From a checkpoint of a small segmentation model.
Training: batches of 128, held-out accuracy 96%.
Data: 97500 training examples, 10.4 epochs.
Rows from block 8, named by matrix and row number. Each number is 128 + 24 x the weight over the matrix's rms, rounded and kept within 0 to 255. All counts start at 0. Numbers have three digits each.
# short0: shortcut pointwise conv (model.decb.0.0.short.0.weight, 192x384x1x1), inputs 0-63
short0.0:120128156125126175140074093149090155139166111123130121113077134118131155125067095084113113119103140129119157133139116158124129122104141122122105136130137126110114089189151093159135160137105100
short0.1:095126131110101123092140135161164123166104178113139113129134138074160152166141130095135165143116076147089137147115114143133140141155137127069131128119148112142082145184154174127157080133127094
short0.2:137119120143118107080114117098097154160163186148160120125130131150110127131140156119122172185144147115166128121112120116159120095083114139097199125135102097189165148145109113155121112112155159
short0.3:114176173130129154125138144097051122126127116142104100138104160119109097132160104141137079146139120122161121138151125156134147127131128123121145150087118130141099119176150146125111138126112124
short0.4:137145099103115168138118154135194103148128119123132106115105123121144140117128100168061119151098104130137136095137114113136157172115138109140130149125136088106125115124108154074114126123136144
short0.5:107151143117135122126173133182137123123085113110099133140112142094128127131094114159094110132089157107108158133145159119130093171143174163102136161093150137101115128127173104138134100171144072
short0.6:109129102108122141147138111134136167122139151138062108143128120118153102107118140124105147098122138129123172124121139143147134141107155147114107144097100137139150169112124127142069148143132098
short0.7:139155165136144125128110141143168142133159128163135070141109131114150120151079137117097120144107150088122102112137156143088123099102160120098134143149096120119092138162145149150126140130127197
short0.8:096143156101142140154131107085126106128076101140132141111083109089144154125104116078120113145124152116112111199097102111144140068128172129106093123129160152123095154121133134109132108121136101
short0.9:139108158137130164118136141136155132184156104150149122086109117106109156128117072075128159167094132097097099143135101076126141130100150137103096165166146120170081128168147160113092126108139151
short0.10:101113098101129112146124107107090150148119092143158114055148201099115140127131141115165137122128137145164160175106128150139133106119164116137147150183094128146098123134107139121095175139140127
short0.11:143121155138116109126128089143150114120168119099135146109082157134111157132160124104141098103113170106136130139115109126154141157106102126123121162134147142158158145143141127111113133115125136
short0.12:145132107133106111111174152140141143154093125139099105108120132118134125153165103162129128118133183162134151141110135146118131137103140132148125141113128148106114129175102136125099125141098174
short0.13:125166122144103123144181094118123122197165164087133154123127125128148091125158147132131128105102133073138090146121142149124111111130145183140157105078103155144123147121173125115124110172127175
short0.14:134092123099145115142118126137150101173131089167133118129111061129116134140118077104091143158102154105106098130127114143152075148084148108123101083123078131154127111110138142131133110133109106
short0.15:113153107135119128116112135151124124141123101132135099146131096159134152113162109182116117093151159107089151129053145146169181081127127109130109115198139110097093091127130092092143106123098144
short0.16:084124116143145113153117154142157135078087111129137103138151090142168162097118148104084138137129129083139111164135103131151146118165095095096147108087112111097146127137143076126085103125075097
short0.17:157055138135132126192112164120081142130119127124121106120151112140139092099142129149113111119119132140130118169126130171151116131144123067143079153140160117091087151139089143197116098153123082
short0.18:134136120144119114114102084113118136105085160149143096118118123113159149128174133124121108101151152116179071147128138113146100131148163141130143140087142137096115129083122118140068118138147155
short0.19:166119110118122105143105128120142086121116135097132130116144087109123137136117125147158136152134131128107145111127101081092123144107149161106102120124121143140124135146120148092144129093145165
short0.20:161116150114111119100140097113100138173132114131103166136122143130159107080111121135150151166178161187170105131136121160124101142117117198142115168126134108105127125136174108123125144119143144
short0.21:155078055121136100160126141127087125130126123113156121145122150133131095080117135113123133142095111137116102131135120121157139105137173113147128124110116086136151126141126166073103126131129148
short0.22:108149120114123128140103118122129119115124125070110109144134093162149099094157099123098103137141138116090149197125151139101090160147136131113112184118093101097115156126113134126077160112121113
short0.23:118155107120148152172113140140124144155151110099162179133128153124113146135126101140131117159140127114106140129086177102081130105128154100109169168122126109109160151100141118103163107118112140
short0.24:085119149097105093174112162112140131133106118086104149094159143167113122145131117100136111117116109145123121149147097185118099093116108113107120134100167131132096129156104152132158134114140136
short0.25:104158154084137112115137136147163109137155092075116169147110154143185148120117134170096127147113124094114109138144127107101156114124106124107093146153081055138139109147169101118103128136102152
short0.26:141105130155091091116120130170094137149094140146109142103166116112091132122139142153112175151125125139121089073149113111121117147082096144169109129145115137098116164117151145160100143148165107
short0.27:116138143145186137129127129125114133108144090107112114117127130162137166129122105103085136134179149140108104154169113178078114111132093102086089148141109145135097168113137125121117113109100099
short0.28:127110141114129075136122135117114129122136106117122124086180130110120104099112172148099106124133117122118154138096117099136130118105144140154094102143167144099152111143135133157122171125150126
short0.29:124141136120119105104096110091115084145186100128101116116153138128165164124101133127130158161178105135125134134156114150139116147144147129132115145162123184139136146085134104137106140116143112
short0.30:148070153167127144141121127141129125109144175083141135068163136108166127114117139144108145079110148146137120122106131106176127124178095152143144119126139145143135101158202146111107128125132154
short0.31:123174129132078163108124160137108110105158137151132130160143121126150126167131156138149161131143119133146097159137163125115090123084115163120131074101100168118116085102144089137162123105144084
short0.32:128085164181122117119133142121148114117141105109061184107168128199146168149141086138186154134142102156117105113175153125148093118109157176175137129156124105165072137142108142091144110132135094
short0.33:121106146144086135125152122153099116135127137105086126162115191171110127141173125125125154096143106136134128110148156094147130114113182185117111158075085155107160139110126127145121154105121106
short0.34:173106142091093154097086191117103111119115152162144109074104153117151091134138123134170167134145090112163126136157116138159162120122097158118175136134152144113177132110100084121116140095120135
short0.35:140103114134095147119099137128147117203143087168117167111108165120143108079159136129150153151109113112143122096145154100149132161140141159102155095072127131122131097146108126104152144143108149
short0.36:120119105162152130049138177148125130142130134094105196140126129166093145096146180156156143166166124134154163106115117146116141113111114184140149127130126121093147150129137134149153134159139102
short0.37:129135170144112139104090089079154118128099123186130151077136117109127133127092121128145113146172126128114127141105153120127170163148135149147181115140153093115156149066059133105131091103178107
short0.38:125170139084123135106136133102101120125104123122132118141162135128124099138119095116126122145080174134159087144109127117181113148113129123125180128117091147148175148124112108130105099135176141
short0.39:135108140114094106167107134140127129141167130109124165169132103106134110103132112140132139111116137136126093138121092119065187147075119086145173102136116146123132152159107129128115086086151160
short0.40:139121129154112136120091143126161123142092124108111088145146124116179131148106112123101117117142151153118099115149156167103144080145130061111118100130133162103079124112102147062150122073114133
short0.41:125101123112151156107152116129095112125131128124089128111091119179134095128127104141140086086143137107139152157125139143117131126085133067172139173086108101125143120139153149111130126160127132
short0.42:146096163128147121124077118098139125119147154134165125129147194132102147106147124156093115089150138128139164114159115135161134117164094121124144127101128098125123152125139106123165118148133156
short0.43:137100123128132162158126143114115133134170137148117111133076099069061152164127151098103055164166132123145137119130103126139133107140145098147095095101101168129123119112115134115117148142110138
short0.44:094160130093106129165175137147077119142151076144112089111108125120111135180136132127110117095128141134116150158158155139166137155131157071086147125128153099135133057143121120134141088144128135
short0.45:160136120114120100146136153144116137134124161113143136125119111116122121160172102112116151123158058177134091135152151166118133146135144098132141145138105119130141132141080122123123175162106077
short0.46:135135149101131146095108127144117128128111127105200093103120122170101101112108137091123100119133137111144176090112095150208141103123128161116092170171159128127085110125148111112168096123129117
short0.47:143117129125139124118121138112117149140137037135083130096113113095120099091129099135087138136118145143117102163111146176116142100094160108144103112099144120146132100153119127107100080122123104
short0.48:124123163128095094101142115126153119113153175131132097120141113088088148104175094114142153147165135129118100101139099118136128113151147157105140118141131119108119112144109124133103170115128161
short0.49:123152134132133122120113118107122131089154203133122132095111101099149102134114090094142154161114150099119179101141128104140106131127120142162148122143144157085171103135086109104141106141066106
short0.50:127146095159101136158118095117105138136135108109136112132173112149137161168129116143100162123152108095117167175114106133116146066113117132100096121128104107147067142095112137121114162123149127
short0.51:126136172137145123166115122160137094146163117088147130132146103155124122093178179149103097125071153107144072127137118123112140122116127113099141145090107096164144149141128141176112107145108172
short0.52:116111155148125179141136093114118136134140125151119128115140160145097088133152134110142141123142113125112174137183113103118141158132120135163147074136116119111075160105136141125122146146167101
short0.53:132161131118119121149134098102136111126103136144181140116105127162073100094142122126154141177107111100063105123151138142162128111153116139165109117134139130134161133087124111170138113076131145
short0.54:121091145098145109155142152172117133099115116115114153160076147119168090088105110111124132096118107104156146157099132127128109124122112167105111117146119094120098118108121109067091130144161150
short0.55:151115131124137097063111112096116125109135149102123126146119110123118147082159132130113150137148127099128132149170129091137174132149128165127159128123129146132139158141106123120151103178128124
short0.56:123092155086159112144112108100131186150128134129129117119142141120146129153144109107173101108202145180100116157125145114126137118090126123170165132138132166152180122114135097116181090135120134
short0.57:121107142131122099148138135096137140129135149160153129127127172140074100113096097129109118153168134071129135112149111134121132139146090142150151094149131129149113120097122118099129174137103146
short0.58:135079096134139096123138163129133154143154154123147135144151093154186128167179111122084180105130103151081155141122106137157140152118107142098144093146175137110115129123126141149125096154116147
short0.59:101153114143109142090132099119118122158094168143119121152158147130126124108123151082156114150154123134139126112093092164176167111129135128139166146149122128100136169077129112183152144120095169
short0.60:106086115150175140150186157146163137117193164146154183133106121137105163148111106123102114127135171167131136164081136108127106063134134129153143154137092111151120157136157112118122139131149110
short0.61:133147142165106085122096095153106147102149112117130142142119115103131125117118146099132126145137120168141123106082111117129144112155117121150121097164120175102154130132169113168156106113095114
short0.62:086141156150117122164156166079155094145159136095137123155113100177097153157136142156077122121154157112139159139146128144128133133102121142085133163159131157116102134163136105095125112132114133
short0.63:129108107128162200123128121089121138065110143136138106128179161164153101165117071109118160112053107090077097117155179113131108117157119142149193148134169132142145103091109111166135153119122104
short0.64:145116132128120143135102105142156110089111104111150087150082102124160145123099104117123126137150094134124152127123142137166160131101123141134105156143104093114170114153101158123073143135136148
short0.65:115154103172133110125122115152128143128120132124130153112139134145141142100135140138125156108151148109180101141103102156121124159131185141118117111121118116156134174130098091096128101065134159
short0.66:178133123160085102151087129132152148163169120121136153100073157159136150118135148123177081151137124123163143131095077116142119133133121148145146155161086112129129094113157121117124109074158144
short0.67:148143124158117132112105132132130146130087172158119134125125142147091151106147117146149130139078113154106141144107123109135141127105113144109110146089121178118120131149139117128136123117155087
short0.68:165111165116163127126088148102119140148082144120129116113111111135135124134050126135096056143154075150129112139113147110106113146122133118119143119099141093120108121139161121158109137165101148
short0.69:134141125179118087124167081111151118115103137125140139165160104132151084159174138115113135129100127144140139137128143072147146135152113125143112134132145166137121107107119103183172108138117101
short0.70:111107108111126136124127155119141128137109111144112103107137131100111112175101120153167095180147174134144073146153134150135140128127130108151097126123168094125147087143102142080093146165140116
short0.71:160133117137101091094094111169100172157119106126113108127129149159124135126135148153158135141146126128136166134141096102135108165092123166115183153114136154128161097091105123114138160112152094
short0.72:096132156113138142181104101108097122117157140126151164127146116114139134117129117106101143117130109127107127105070146125126147114127111112129134077124137077125088119156125123114173123149125076
short0.73:166121096132143164120134136138088126121139172147132125100140128159124132120112126096175128110132117147164140116119142120136139161152104123087142154137143095099113121121101117112140115124075142
short0.74:122183136119119133145152149155136117182115116070111141112121145115134102139105126101123106126155134172165171132164131070110135126129128127117112111158143109119111107127130120082091154122141134
short0.75:137132142136155107128162141150156105153082097162135156131078078087124144168130166121149159105135107129170116167150092116143127128158147144085074120117158167136157103155116128132109082133115148
short0.76:175107142118148104100123095146145130187165161100109176089126133153125116144128170146176150141119146144201108131122127116132128163132093083125112104114152124129159133094181168152125145165116140
short0.77:080133106151146146116176089161117123123144115120159137113104129089138145128161087116119125136125106136151124139121121138130139115134122106118102102174128121161146154129132144121125168109126095
short0.78:129092123118136131106112152144087095159157128102126108134136112129090120133140167130118092118079142128100153130140144174073125080128120131135121126119135147144117094127135169134109141132130123
short0.79:094155118107163111143122099103135142096117128150095115121142143142154135091112099118133164101118079125096100145095114111161119139125117129162108148108119128119116134126128078093115147134134124
short0.80:118109181066114130156127107121158154154122109181187116149091110133143089165178109114123095095141117138118096157073111138121123120092155110128104150156136125103093108126172112108154136140065129
short0.81:141146090146163162129126112089156142143119141144147108152110123093108140147112128149114112116129110105124103117128167146115086143106150137107095100112125076139120157133126139114119144098097101
short0.82:104104119128168119136171154120122089129169125138117159151140184095119126109170112100118126143098134111122137150130107097133136148146087148136119120123155103100127135112155103148108153084102081
short0.83:100130145084157113130149170146151124136139133134110169102114135107118154109131148139106140147106181144127106112105087142129109065120118132134103132127097134134093115124119152146121119125136153
short0.84:157137151172107112156141139168146164165101153117141100095118130113141183089087107131126094141104177082112147126142109108113118137125114117123125107144111087134110093102082109143104154172095139
short0.85:112156137111119131089127144161118123139134107161122160080105144137119142124111129072140119136126115113132125139109120139125103123088135123136126158143122126086135143110121137151158108156111105
short0.86:126132129105135140108184132150119151121126120135112140123099161103145089102142095156113141108103132086128156175090117132113158100099106136105130100157092111164123129158135194113097092094120129
short0.87:136139132092119134146123134113127148141146106143077151144137086163103094104130120100123143160182099068125117132145140128119160146135122102139140127134136190103144126146170126079102148101152141
short0.88:099089109128136143135115157139173132121135147141165145156147132106140111124125108129099085105100126128127116151130132126096147106125131140120125154162128181138128119131125150143167118186120152
short0.89:129105090083158115121094085111122168123097140128125121123121150107122116118116139097079112099076156130073113097131165148141096128094091102123177132107165106121137115103131123169096086147108124
short0.90:122131161160151136185129138149107098139161118141091140134157167136090137127141152150090141144088183131149157077168100107139081148114114112138159104135147152088168137129121111157113085092129158
short0.91:126117146094099154116155130121133084137146095133119149116101103118112140131090132130118165099136162141157134115186144119133102095098116115144134104123123087130137140141146143162111089128124133
short0.92:119106159099101147157098142130140140159108112144129118106079092090153103140122105108135128101171117134164112145157148128116094161144133102085110127115112130122120144151103132151123111095090159
short0.93:111156090151154126164092124139141128133112144090124121128162147136138117085083129147117104146132161150149114111154119130111149113134138152104149165136084101095111111124141156106109135118102167
short0.94:056097134111117173158110137166127095146123173077123138147146152157125141105136142116142103118114107093115129129077138150151156118155138110174149116153124151117121120136142119138132132114125126
short0.95:134147153164113117153116143149158105137156164138174087132161118188123145109092114151153169111134146157114099147128155114119109150192106120147141158119085147094129171085101116159150120135133125
short0.96:160144101117122130157137131147123136154120154157149112145150112104142140102112139137096133131075145130189118151108095128157116125143097117099088115099126132120124172171115135139183099110109129
short0.97:140142130129104085118137119170154102130105122110149105126105115063115148140093131155139093131131110142110162118137167125124111101114120105129155133109108150154122137119133124146103130123126098
short0.98:104172094105156128148150134144153123100117123105128067166129131157158123136140114133099116114125126108117128111087133176129120067101147089135098145133155127188093109132097107091123139178113126
short0.99:143089117174108102118106120102109152126118100149119148173116132166165107133080146170135191151164146138123107079141153149116153137162120177133164148127137113121097121169156122142136136156130133
short0.100:137077133169181120166146125126113134172141126137161165123143124136153102121146139120137062108178138154143131124118161154088140147135171117131098171168169155169113140157161120138117115095094164
short0.101:118122138110118091170125102091139144104122105096134133143169104152100115149122088121176096141136125141189159168128140056154135125133098151158112139087129141110140150203143117125105107133123110
short0.102:129141110112140118141134143144085120145123168114090158134112155116139086079094112087142164098152126136100136138147127136136152135121116115148143134123104111160136094163110130159113161136130110
short0.103:145113123142126126133143152079111137106131072143114151173102095147120114153096131166172169144142135136125142155177151109162138140138128144143118123150131151134138170124151103136099147107141116
short0.104:103115124149104120141144134126156077120076109111142116102132088106167128136104111107183134133124139134168127105127106113122128166140176082149137126093137086124132100121091163127131105154108142
short0.105:100115087127135133110107147139154140157163122135103158149148134112157143111190120146112142107133133160107130131152125127153153142141086158135120105127159107164137117103129141121167152173170135
short0.106:121130121150093145147085097139117114132123138115109130112143135141117153104123123141157147138136141140109156130143125127166103137156142110090125099149120092121116153143166112149140123148115155
short0.107:117121146126123093055077074139151112162169104132116141124167142117129147103138151154103104147168092083130173095117134125130115114152121169111154171152126141156080121123118114107174131140063128
short0.108:156130125133133149096158144136128108105128133129105120126123149174180125119114139157155121086142117152103137123133141172110140133117120109173105144158176168123134157131136145125145084118163113
short0.109:119111130098125151162105172135134116159092128154142119123125125139082164132147134106085103120107152132136147130113132133115118114159129166070150122167130103122111118133143069133100130131093158
short0.110:125114145124154096105107097098110101130126113153088147111147165130124124142149094129152162138110156155137146091156121135123160102122123132128116100123103136133110135112116105108110115153152135
short0.111:112144085138125162114105087117117123108142145081123085117145139175105140141100105119130156128136084145142154137124114123128122145156134156127165123126127121095146141105140121080153167141103133
short0.112:104138150100122112126099101124125120137146122171127168137168100119100112163179138120119157137139121171128100125132113115146102159167145125136136154135130161125128082117154120143165121101128107
short0.113:117135103103145133165100117134093154085127095135099102136145147112136124109133139099133141136090133133153159095132186104166106138095132117126130115117095151118163103119132153147112120124147151
short0.114:140119168087148163120118115147086167125184131125152122137126123115112116135141140123112090065134115160147125175109151124117157110078117123125149124139167139161155124131144144099150141130101083
short0.115:061137140135156150126119160111133141145077131111116130141121159170103126111096096117160108135136139145112138140098145117088088129101101138123141123173135144124093142146124196181088118148089110
short0.116:172151057096098139145139104110115124110141154109108149118121129134161101132141099176142132135144137099120110121146097119126155124131134128127164137137156189115129107118104149166162120144108109
short0.117:136087120148118116117116161115149169133114154119106112179163133122151138135146133114149098144136158153108149140086161110149122102140130153158114125111139103119132157139118120138125093138144122
short0.118:104144114129107130191117116150126098087135133133099080125126159125073115123122110121163150110140098145113142133145144132152162185101131089144139132108129115131126174156129110162133167101090157
short0.119:166072148136099125100126122138123157157095125131075142123163100148148113143097082095165067168137126075120159118115143116121135153126117117157190090090150144145163116106146106124131128123101119
short0.120:157130115127137125162113126172156137116103118129131125139102121125112163152141144141119183109107114107136098140132134158147165093085139147190093141135119138142148102140124146128136105107141124
short0.121:148152141112149149098108102115123137127133135121127126176115135142156115118189116148139120138141059141119130163134114110119116167143158173166107055147122108155120151094101137140171116128154116
short0.122:123110134124145141149157117130134110126122126167152104146116107182156120165154119102152127114125134128156147149080096154138095104092153094102129101133143166120086135107095095160142141165099112
short0.123:066101109134143093114133128130103156138149127087112119172117077118123148103124192139146129125109104158116168126140134175099130107130136090104135167126139140106086142119094167132145157117096115
short0.124:131158089113179159133158123104161133122125123141110117120126182075094128103097126162158119122055133112136131141114113127104150145090176150127095107171133121137123157121155124163124151148129147
short0.125:173125087121148129070171127118119140094103115116136112116105117183149153153140142142145109105107108152140155150099146136119131135114122089169091148134149108139134097130111086114151141137132169
short0.126:122103131138101101140106125134141100110130129102132150164134115132120145141153134137146133131144127143141128139124122140141122131126176131162140137144133139126117144101138131169130135144173147
short0.127:085161135168129126118147150105109159155118137134143125137131170134109140119099113151109147140114166096135119144133124135122131083149105109116133128121140146156149151094113127094118121065127124
short0.128:145182122155105094128137156145118134118148155131154140121212152148149101122170137128146157105129149139118120137133120101121115154168139124146165096120090134138121146117129131136135115135099134
short0.129:124120087129116153135169129127110082145108130116122090156123098132140148130109173150107109134084117112116108133141113127101109126166083130139136152134111088099125148122138094119124072126098054
short0.130:136159152127130114115104103123151126143134081136158146122130110148116134178192141108118128146162148122117124130132120099147125133120118094167178075104097131149198149135116122107129131113135123
short0.131:119129167117089133092095107126136106124138138155099130151149128099122099114135121142163119156127140133122150060133166109120149126102093145084141116111139163141125096124131158104140171096145115
short0.132:126160098117138133124145133157158180117130123153089123166116112128133102099130133123085101110108136109105108124126140131102164119080129114096104117125105146146135148088133107100108123147179134
short0.133:123101064110146122125119139130136151131122099111088119134142125091129109097069126162091144108158124135128152119117131169134153162106134152124099142114097102105106137109159129134133130145121110
short0.134:155135121125147137124150129097143144127146110096122099074115124127147121134114127113150147126131112110123085169144117144122124118160120120073112168179142108130078141109106088083144125151098099
short0.135:140141126165117130120132116105131140113173137144122085146117155110117137108141140109139149125119139115112133104152104109128131087124121069139139142117149133092158202127097097143150116181150144
short0.136:084126056096135151161125171142160118140182141115154118150153138075122151154141052160137161109117154141104137143128121148120145124088117106127133128128157124148104130130105128127128084138135139
short0.137:125130107131138128133123114123107169122124162116173122164125133112112116088135096137122118099144129137112108097122107151164125148100099099115123082119140118110140106128113125094143135158123114
short0.138:120108144128146143105136093150110149115132112119129112156172145151089136164086160135110124171136131078124146137126158163142139120177136112114103116102078124124152049139108108129132135157102122
short0.139:138112106111152113143101129157081100118099130101121104117112115105130129100112154128138144122130139091112132112143126119109137119093113138103067160153137122110114146117120175150080125149103094
short0.140:110128111155098146132108169100106157115137112112167131128134097132138158113114155167053122108140131132131118137084139154143145180133144114120160118132163093155102153119137122119095108102120102
short0.141:136129163176111140138103100079157110114134141141133142134113127157081095135164143126119165126093101141112121093127159084154135141061133158148119120103131155144161136167136167175135161138142151
short0.142:151115147174143157088090156113097146115108096128115104118131095163132140105138152108113130124147134132110125096158116115119114111115130088126168129152107111109106138109137165130123065137166084
short0.143:121149127164175093142106112106108127143176108180142090098135150149122102129131145106143154116107115122141145109129146091097148126115131134135134081085146137160140133123130096138138138067160106
short0.144:120121101133150109124139118150147152111136087090141109117132172143124115118117155144153154122098144126133120146130085156078102123116118121078137109084111099111175075150146155125154129179165129
short0.145:144188107162118144172118120127153120116182139137119081139126138106138124145109073158121147136133134131122138116219138057123130162133105133158145139138143094099152132134147091115095125098115093
short0.146:110137092133098154081131080107139133109129144165126135124154121112127140146154123093148155122149104142118131090119128143110182131135121111163154112170108177103150174109080127106134111094117162
short0.147:099140146157089136117087134129159139148105153119151113125133103117131124180102139125117090088158167112133126171108158128107131155127135129089125137109133105155100100130140144111159149108111094
short0.148:116102107123090099145142084130081132159138149113178109093125112146113152123133109084108135092111110118151097136153138145196124132138123129114139119145154121140108146157165091128109114113138101
short0.149:143106134129112139114146134163187124133111117118110071137112183128177125141114142107150123123118119109142102166132159136133124105135149140158140129120135124162117120128067098128162147169077159
short0.150:093160163087167111124166122144155112184133122124175105112122153129123140105124140114111130134136148096107105109149113140151133114170157132140114141098160135136126110122105109147130108106108120
short0.151:143108114146129143130129119184132128160114110135121117173143048137100123131130115073134108142088147154131125103093116138116115122101123135137137115138177116138119091129147142115147097128113146
short0.152:152134118124102098095092129160156146111172108160145123149143133126119096137114134152126124140082066137102113064090088104152158120152111103147116111146123138119123114142099130090110117138111147
short0.153:105079111129150158108156155120136157150132119153170187108097087105130087117176090106077131076107113119124151114087122075157154104121129146107093105139164087138130126113125088158138114129095138
short0.154:101158148125144122150173157067105089102127115105122187114116118105109143089130133123146144167118137115150189113134137123101151132112112168106165086137151124128159127136137100110163139105117120
short0.155:141105123095111091133137103132143139141124151107154091122072161101086088092123095133092142154132161100135142117105096158118112097119090115097108147094116140147152101135114139112134125129113160
short0.156:119168101117125156146090142138144149119118093159138089132139165144117149153132129163103140116137169110122152170100088155135113099115112121107127150126130140168087129142146079136090122128109106
short0.157:156125122107138164150146142131131130139121116103163110129099090125113096168098086098103105131099078115114132124142168076131146157113098084158163135172088122156147157142149132129115122105154149
short0.158:093128130108178170109130156138115148148153122113146132146106120140102127132106145091108112124109135155116107155128106136092162126090141136131097106152127131163128166144103161126155095185132109
short0.159:140178160155139164096152144128125130081110094122129207112130156113127089113113146129154126078122103129177136076145144074175111114107145128109125091095142146125140120138134128130149128118135136
short0.160:128148118108109163106121153083100095085112115100091153128121095132177124159098130154107081121118110092124113145142145113138154155104133153099085187136162084112099132132130131178101116131142146
short0.161:143147103115139102139128107146098152128142108138108082117123079179153157136135129129049096138111124162134171158132147134133086111140107095165101112103130100178102146123100119152164129121114122
short0.162:147125150154111139139106146147127091117142163153154166147111132118119100126089089120081164144143125138130133095122113155158142133150140109107067102151122105140109132155153117102172153114169123
short0.163:133111145133098099104149133127167110094142130160156178111080132146118095127136162101143111155133177147115105111126132131099117119141088156095097128106141097130126154160114156130143156161110137
short0.164:134110117152155089135136133106130086141155091154087142151134116117111115137126113147114133155145125157087128139134154133148163119169136166108123131093152153138148118112162146125121130138103129
short0.165:129147109097144123138130119125144101107115093134145069147173122105128100121140146099099091109091147146166133130079128150124167138127122160121122186126132104133131161180121168110111123159120124
short0.166:150159150123162157126138095183113110122104115116107068149087093124119164105109126084098090126153112100114120088125166107162139100110133082136140150132146164175134114130126151169121151098118112
short0.167:122167118156119141107106098121131109113146128146069125156164164138092153155112124145143116114151141147138161127117128132143085103160140135147152132056117130093145187115127081105105157071134102
short0.168:136160136135101113127144114067169148159116124120130132117131105143100160107161160108147146122079114127144139131132110158165127142106109114116095135120122121125141142155138120120173163128198163
short0.169:150105146107099101117129122124083120137144162148103111141122133143142120130137151146121130086091138136164148180131137136146114102156143128119140126137096140115128116128148107117108142117157129
short0.170:138107124147148148164146128126124167119135108156123112133134132130166130130131135108113132126118131110106173108127151174097135113140153150129124130142147082140124102161148133133115121151146073
short0.171:128096154109122160132122107126106104107137153163102164101142186131135144113096126164133113133175090130116113119092125128130135112148131110114127117103108158129132133112145086121118182119175165
short0.172:094130163152128131123105118136110150100112105141072178151174211100139134119161118132169145081158144129146193115171132168118113134170095196100119121109107138132141119129105156109180143162129133
short0.173:102112082149115141126130116133131129076120097114185094127143151102161143144128148138088085118156107111151108118149144136107141118106143135112149118118155112165094120168119166148119151163142118
short0.174:131124112171088137112137128177111130114148143134111131145126138150143154147149083139128099125060165141116116137096122115142090137141106121107140115138157118145113105129105143098091116141145145
short0.175:128138133123100113115068088118102107134135146135106118128120137111116086145119129144104179123153125165137122122088133106097113108137160139096126122107125109119138113125120129130132119138111155
short0.176:127107173119143147121126115125127150098090118159163115148157140151134161135115124132120112142088101153130078165105150095141094167117136121105104160154138102139138101163128141135153085174104144
short0.177:131128121130102135087131139116118121100156142121083161155154121179122131099078150154139099150152096163154146119138131077162128125131155162138142114149103127173140103107114149153163114091107133
short0.178:094101104147097106175173136148141087093130159106140109131142105128126133127091155132111125137134132163113114124124100093122121155156158089121131150137101161123113147091114143150114141121119133
short0.179:155132135130143176132128178128162155105101169133096146128120150040107104159116133128076137129110110148114142095125125153101090123108106089107145153145123134131130173097066111132101173113134195
short0.180:128116096090135148115127111125090164156165121099086082118110147163119139156142121145147157126134114188106167108127076103136152146134141107142121086135122100107114090147130154112099136133101089
short0.181:134116157118126096164135112180139135111140117110125123081138102103092103152110159116118082164136133123128137132112120150097098189124087082146122123100120122123156070089155161133126101070172135
short0.182:124082095133099122107129148170075109131103125132113095116140104110119091099131135080153125115097093142113143105125161169158099096142095127134118143159145144159139178159115116108140127158176116
short0.183:151106140111125168139138104104141118115118118107110153149141148195145090116140142135138138144126098135146145133158137116111111171161170123133161133129151159118127138162132124113116141124140137
short0.184:118117138095104112143126109125117136125141104170089110102166142156091119104123138142152142121149103112136103173158135105109108146154148147148099121123131156138158155125138159123123159135209145
short0.185:112110133131155143083140102130139138136097104096169109157129153106153173111120141116126098095127116135082116145069149141114169124121130130124144159136121137125096100114080152135127130155155130
short0.186:122125084104137135134144156124141151128118164101131115082081079151138155165163149139123127126134116132146134163099151143153168103147106137125136130172154138123085068129121117114160111155097100
short0.187:128171145139138130105148122107097146067160115151092139153093112174083136067174145131135152140127136175121150102147125173164146150114177078152133155124155132147114140159144155078116143156102090
short0.188:100105130137107144167137115129117126105099132123125108167126163116204142137144123100120149127082096111118064085073093137126109096141130098121096155152076116148124105111140164098167139120126113
short0.189:114116103117098129132126093125131106156129122092165118158109130130121168165073144115151141135139163105136117122149109143095094124083162130177137122101163117123091105160086157130107082148100123
short0.190:159144135093141146132157166120120113118154153118116098108120140083137125156114142098144106135141139116134181117163139173101129130123109076111172130127130097131131125115132154140115089121144122
short0.191:145136074100190086123135106171134108115183134103128119129170170151129133127140144100127155147132147141126139150148147125115148084114142150149091114130168127114141145098109135133141174103154131